python train.py --model="contrastive image-text model" --dataset="made-up waving flags" --train_examples=195000 --image_size=32 --crop_scale_min=1 --horizontal_flip=false --tokenizer="char" --vocab_size=30 --loss="sigmoid" --embed_dim=256 --encoder_arch="swin" --encoder_norm="layernorm" --encoder_norm_position="pre" --encoder_activation="gelu" --encoder_mlp_ratio=4 --encoder_head_dim=48 --encoder_fused_qkv=false --encoder_bias="all" --encoder_qk_norm=true --encoder_layer_scale_init=0.01 --encoder_parallel_block=false --encoder_inner_norm=false --encoder_moe="expert_choice" --encoder_num_experts=4 --encoder_moe_every=2 --encoder_expert_mlp_ratio=1 --encoder_experts_per_token=1 --encoder_shared_expert=false --encoder_patch_size=[2, 2] --encoder_depths=[2, 5, 2] --encoder_widths=[64, 128, 256] --text_encoder_causal=true --text_encoder_width=128 --text_encoder_layers=6 --text_encoder_norm="layernorm" --text_encoder_norm_position="pre" --text_encoder_activation="gelu" --text_encoder_mlp_ratio=2 --text_encoder_head_dim=48 --text_encoder_fused_qkv=false --text_encoder_bias="none" --text_encoder_qk_norm=false --text_encoder_parallel_block=false --text_encoder_dropout=0.05 --text_encoder_inner_norm=false --text_encoder_drop_path=0.05 --text_encoder_positions="learned" --residual_init="none" --optimizer="adam_atan2" --lr=0.00081 --beta1=0.9 --beta2=0.99 --grad_clip=0.5 --cautious_weight_decay=true --steps=10300 --batch_size=256 --epochs=13.5 --lr_schedule="cosine" --final_lr_fraction=0.1 --warmup_steps=1030 --weight_decay=0.0
Rows from block 6 of the image encoder of a small contrastive image-text model, named by matrix and row number. Rows with one number belong to one neuron. Each number is 128 + 24 x the weight over its row's rms, rounded and kept within 0 to 255. All counts start at 0. Numbers have three digits each.
After each neuron's rows are labels from the 100 images, of 14848, where the neuron reaches its highest value: "strongest on" is what is common among them; "colour at peak" is the nearest of a few named colours to the mean colour under the peak. Only what is clearly more common there than usual is listed. The data: made-up waving flags. In brackets: how many of the 100, against the usual share in percent.
# fc1: MLP up (encoder.blocks.6.mlp.fc1.weight, 512x128), inputs 86-127
# fc2: MLP down (encoder.blocks.6.mlp.fc2.weight, 128x512, transposed), outputs 86-127

fc1.398:142150147126137160143138122208137104119147142131119113114121121120081183130141076121101157103131129151139134159159182136070140
fc2.398:108128126144136120087095156116065120108151117137120115073120116133103125136094131102107144115158154121123133125114086103126153
strongest on: teal (83 vs 23.2); yellow (60 vs 22.2)
colour at peak: yellow (40 vs 2.3); orange (37 vs 3.3)

fc1.95:135103137112137127108103095121153152153135064119104132136122115084135070088158148137139118133099114100119178076115137129128157
fc2.95:122124162139166162157089138132139138141124102122145117159131118125154151091129139122176145109127094162138174132175170115134135
strongest on: black (75 vs 22.8); grey (52 vs 23.1); three horizontal bands (25 vs 6.6)
colour at peak: black (72 vs 6.6)

fc1.80:100131179101127089132140108150151095125108137162151111120062123147111130086105108147120127122139124184121116098125141115104182
fc2.80:130139138125027088170085130127136157146144140154159096154125155126134154091108123128128145089171125134128127138096166130143127
strongest on: brown (59 vs 22.9)
colour at peak: brown (54 vs 22.1)

fc1.279:158156135128163156144116123129142112133119138161166155135103096125149118097143080080093130142080152107125178141166110105094188
fc2.279:110114149122113129130123148117119149154157099138130152081169149137140152158117119091128087136138090073122104135113127149101093
strongest on: teal (74 vs 23.2)
colour at peak: grey (64 vs 31.7)

fc1.294:128121150102178164069167122186131139139103090128096146140165106096127153125127135127115119111130092125158119137117178163123104
fc2.294:128136102150145194139112133141147079145123129186110133134161093127120152081159116135114116119079103155136137123123155136163132
strongest on: emblem: no emblem (73 vs 47.7); white (51 vs 22.5); brown (47 vs 22.9)
colour at peak: brown (51 vs 22.1)

fc1.64:086145105133142147131158119141100089153070144137114141158103105128155130141182153171086138121104107178140130148157132138159138
fc2.64:125089143119156180095091146108127160119150121172146129108179119134134169079121097110141126127109103135121134135107168134109129
strongest on: brown (63 vs 22.9); orange (56 vs 22.7)
colour at peak: brown (51 vs 22.1)

fc1.304:122130118098140122102129143134122155156149126113136107082149114121141102139169112122107130155116126131147218139147147120079137
fc2.304:125122087098134112109156090144089130145141142108143136094120126116126122170117170129094118113148100066134117112155130127128132
strongest on: teal (57 vs 23.2); blue (51 vs 22.3); pink (49 vs 22.1)
colour at peak: pink (41 vs 10.5); black (27 vs 6.6)

fc1.182:135134085105135106117127093164133113117151146135147129142151139126099104091141110121108139140118104134159164122172111078120156
fc2.182:130155205161144185127120155129144147125124130163109115133106105154120145183131140133121142110057141096128120142099184130118106
strongest on: black (79 vs 22.8); green (53 vs 22.6)
colour at peak: brown (57 vs 22.1)

fc1.16:123122170151144112115095127152143155095157130114094109131095121080101140171157100114142155108115107134153157084127115184132084
fc2.16:128151111139136164107131133096136146100141155105096122121099136124133112092145125133115124101112151145121154132169136134154068
strongest on: teal (84 vs 23.2); emblem: no emblem (81 vs 47.7); grey (49 vs 23.1)
colour at peak: green (65 vs 7.4)

fc1.362:163117120091147168112152114158103120158117101102114138121128127135139157128149141140111111136126093118126129162104126156093099
fc2.362:124134104101116166088156111147136099156122146169094124093162117116125129141134132107105099127110121146143140124125114141116169
strongest on: green (65 vs 22.6); brown (64 vs 22.9)
colour at peak: brown (68 vs 22.1); purple (32 vs 4.8)

fc1.366:127147140129140113110091110109142139118101161128180146134127124114117120101147121123127119170125132123132143093219143116128154
fc2.366:127110177163119198126121153128106148108111134168123121132141123133142144162102128111137116118146131108136119135113125128116121
strongest on: black (62 vs 22.8); many stripes (60 vs 6.3); red (49 vs 22.8)
colour at peak: brown (61 vs 22.1)

fc1.101:140109133144140105092091113162148167085159135075107123122098135085085120154161112123135147130127117137148150080119117142118099
fc2.101:142145146166113165106104122117140170091150162086091110144083140117124127120139142107142129100122156143110107133143124127180090
strongest on: black (100 vs 22.8); corner square (28 vs 6.8)
colour at peak: black (100 vs 6.6)

fc1.8:148163109145170119120162160107135103084115149103121142105155103136166136116125127149118130132110196206130123153104096131112148
fc2.8:112112091132148154103160128079107132089066110123130121108123112142165094082104159133131152123114202140148139136118094133153169
strongest on: white (74 vs 22.5)
colour at peak: pink (31 vs 10.5)

fc1.488:162114117117130180124148120150133097161139115110126138138115108142134164133120150114086124132110105133123144143106135178079129
fc2.488:123102127097132192091158124150104112152138146133105131078139103114121115138137149123113104165114113121146143129129112139096148
strongest on: emblem: no emblem (73 vs 47.7); brown (60 vs 22.9); teal (55 vs 23.2)
colour at peak: brown (64 vs 22.1)

fc1.303:128138136107125121141141148122145102109106144158151129125089122130141117083133107126125163128101161186109135141153108087102202
fc2.303:116132129145013109162080138121125142144138118114125096169116156133160132122128148133124145086144097145144138126167156127167093
strongest on: white (74 vs 22.5); flower (33 vs 7.4); ring (25 vs 7.6)
colour at peak: grey (72 vs 31.7)

fc1.25:138132132127157167136099080152133153136169102115108112158095113073115100149163147141129122125104093129167176095152163147119147
fc2.25:118101120121112140165118111095143109139146118100139121182118143143114163112126135135145126125126097137130127125180113122139117
strongest on: green (58 vs 22.6); teal (54 vs 23.2); blue (51 vs 22.3)
colour at peak: blue (52 vs 3.7)

fc1.317:112103087123137132152179117150121084138123097103125166150126114128138135100127142113131115106131113119148169158100110146072128
fc2.317:120170154124137124101143096143098153146106143094121112087115135122103111187139164148122133167149164128124097131135125138149103
strongest on: green (81 vs 22.6); red (64 vs 22.8)
colour at peak: red (49 vs 2.8)

fc1.156:176094133147139149148089152093187158106134156127115131176088131113148103129171100148161105120083109105161165119117106115102152
fc2.156:122131145123131186168117127111126125107158132130125124149107155138150131154148099104182123157099077161127134137157128138124094
strongest on: green (58 vs 22.6); orange (58 vs 22.7)
colour at peak: blue (33 vs 3.7); black (27 vs 6.6)

fc1.100:160134138096144176125118098141126142156098099093133147116145117136109159147153118145124117109130108109137167112151138149084091
fc2.100:118131077112143168124155125160100102174154136160098137099109122125118106122158124094115123129102089122128141136116124151123146
strongest on: emblem: no emblem (79 vs 47.7); orange (62 vs 22.7); green (49 vs 22.6); yellow (48 vs 22.2)
colour at peak: orange (54 vs 3.3)

fc1.206:111120137084125127127132133116141129127109097153092133110124116112146097094122080115147103108123175158143191121085122113116168
fc2.206:128137157164106172165074099125108115120098115121123077155085115117130142116154133124143138113117137175132165126177165130162132
strongest on: black (73 vs 22.8); white (65 vs 22.5)
colour at peak: pink (29 vs 10.5)

fc1.23:147092133150146127074118143140175164091134135110129111168098142115099098119149085112139126142127100101142126100156111144140141
fc2.23:153154147149127185092102083125125125090130149135071118118090132129141132129155132145140123135121116146127113130139136146181101
strongest on: green (94 vs 22.6)
colour at peak: green (93 vs 7.4)

fc1.350:120097103094163104121147129129115169166151141094140127103153139108103137157124132117089125133115114107129183094157114164097105
fc2.350:140140084092143123095159115116096126151143134079115093091146134135129111149155118124087126129146116115132149124184116119111115
strongest on: red (73 vs 22.8); corner square (32 vs 6.8)
colour at peak: red (72 vs 2.8)

fc1.396:145096117170158100125118165113119131114120109164126144109178107124072150154109161107114148141112147134133155151131094094104112
fc2.396:129123088147123081106077140103130109118143110103120171107141140115133096126114187155136121142108146157121113138151107111150080
strongest on: white (92 vs 22.5)
colour at peak: pink (54 vs 10.5)

fc1.123:097118104120160123151114161111134144152110163149115103115127091121128117116156134149113103139148073137152113134150110094160166
fc2.123:130130100110187145122084107076135095140113089162154179105155142117166104106134131147131123113119089131122128111157123128172131
strongest on: white (66 vs 22.5); grey (65 vs 23.1); corner square (30 vs 6.8)
colour at peak: white (43 vs 3.1)

fc1.267:155129140086158159111157108158093145149114080086136138131155122115104139148160128139122118124141084107128139128128151146103120
fc2.267:136130080101132175128128120136123077157132166170140123107156112121137128094111159120089113126090089124112137136131106135146168
strongest on: emblem: no emblem (87 vs 47.7); blue (55 vs 22.3); green (55 vs 22.6); purple (54 vs 23)
colour at peak: purple (54 vs 4.8); brown (46 vs 22.1)

fc1.109:122130136135141094091108153156138182104154131093127147121133124093125104162166102125115164115124143117111122097108133150127082
fc2.109:145182161155146133099120105155125124093104144074118098098101123127126119121138139144088146122114151143134131118137139123162130
strongest on: green (46 vs 22.6); corner square (28 vs 6.8)
colour at peak: green (46 vs 7.4)

fc1.328:093136080106171145143182120101106112164106099144124131120175091116143122105120129117120117099123159136135159170139131126082145
fc2.328:140146148128109127100107091144116140110118157121128110128138140122134139151144146153109129131140122152121085127105154133194103
strongest on: red (71 vs 22.8); teal (63 vs 23.2)
colour at peak: red (28 vs 2.8)

fc1.293:122133151147158076093093149142111138111116189082156089104119120136103121144172128123119149119127135115126164098111136149117118
fc2.293:113142147127131132094139142151158173154148146101133115118126136113114106150110151122090123105138162102125114134123146143141064
strongest on: red (55 vs 22.8); blue (52 vs 22.3); three vertical bands (27 vs 6.7)
colour at peak: green (47 vs 7.4)

fc1.461:126102127136147136133094110136176161118180146105106109158082125064083126149183097126140116117116134110165172083127107134109142
fc2.461:128133122096136163137112117079147149155166103113106127150113142123140103137152115116145140126106113164118142140145115147144094
strongest on: white (58 vs 22.5); orange (57 vs 22.7)
colour at peak: pink (55 vs 10.5)

fc1.401:127141116096142110102112136154112138158138145106152105069151125132117138155161112157077149100139144128117181131123122151106122
fc2.401:135098102100148142090162143111084135124160143117115138069149096124114101151112137117090131152128124101112152117138127140096109
strongest on: orange (69 vs 22.7); blue (47 vs 22.3)
colour at peak: orange (57 vs 3.3)

fc1.445:085105152108135105112165113128144123128111111158131140128082134100139103117089131113078129108124174183131176136190111118124091
fc2.445:127116112151088098153094175125135131120154116136129143147147165132140143091120144119169117129149112150124098127121148108146084
strongest on: white (67 vs 22.5)
colour at peak: grey (72 vs 31.7)

fc1.494:159106124172148111118128160106123129104134090175115165119183116129061140156114153112116151125117117120134172146120104102103119
fc2.494:128126103163081086126099155105147124139134097135113193123148170127130110118122180158127119129121128132128095129110119116160074
strongest on: white (87 vs 22.5)
colour at peak: grey (61 vs 31.7); pink (38 vs 10.5)

fc1.380:147164132070145162098104116108165157150144144131124142126150146113129127131147127130104115099139140101159161155106113112077132
fc2.380:108134078104138131126119156159085115150178121143105153097113117137130089129153100128136123126123049153127112128123153117127152
strongest on: orange (77 vs 22.7); teal (71 vs 23.2); pink (65 vs 22.1)
colour at peak: orange (49 vs 3.3)

fc1.141:079171124138144134104119136119106075149091153096139098105114097144155141142203142139125133132125095150117148147182133118135127
fc2.141:128065154122161144113125141104170208119143137164116123103134122126124124117075134096138129098156132101127143126110125113108140
strongest on: emblem: no emblem (74 vs 47.7); blue (59 vs 22.3); green (47 vs 22.6)
colour at peak: green (42 vs 7.4)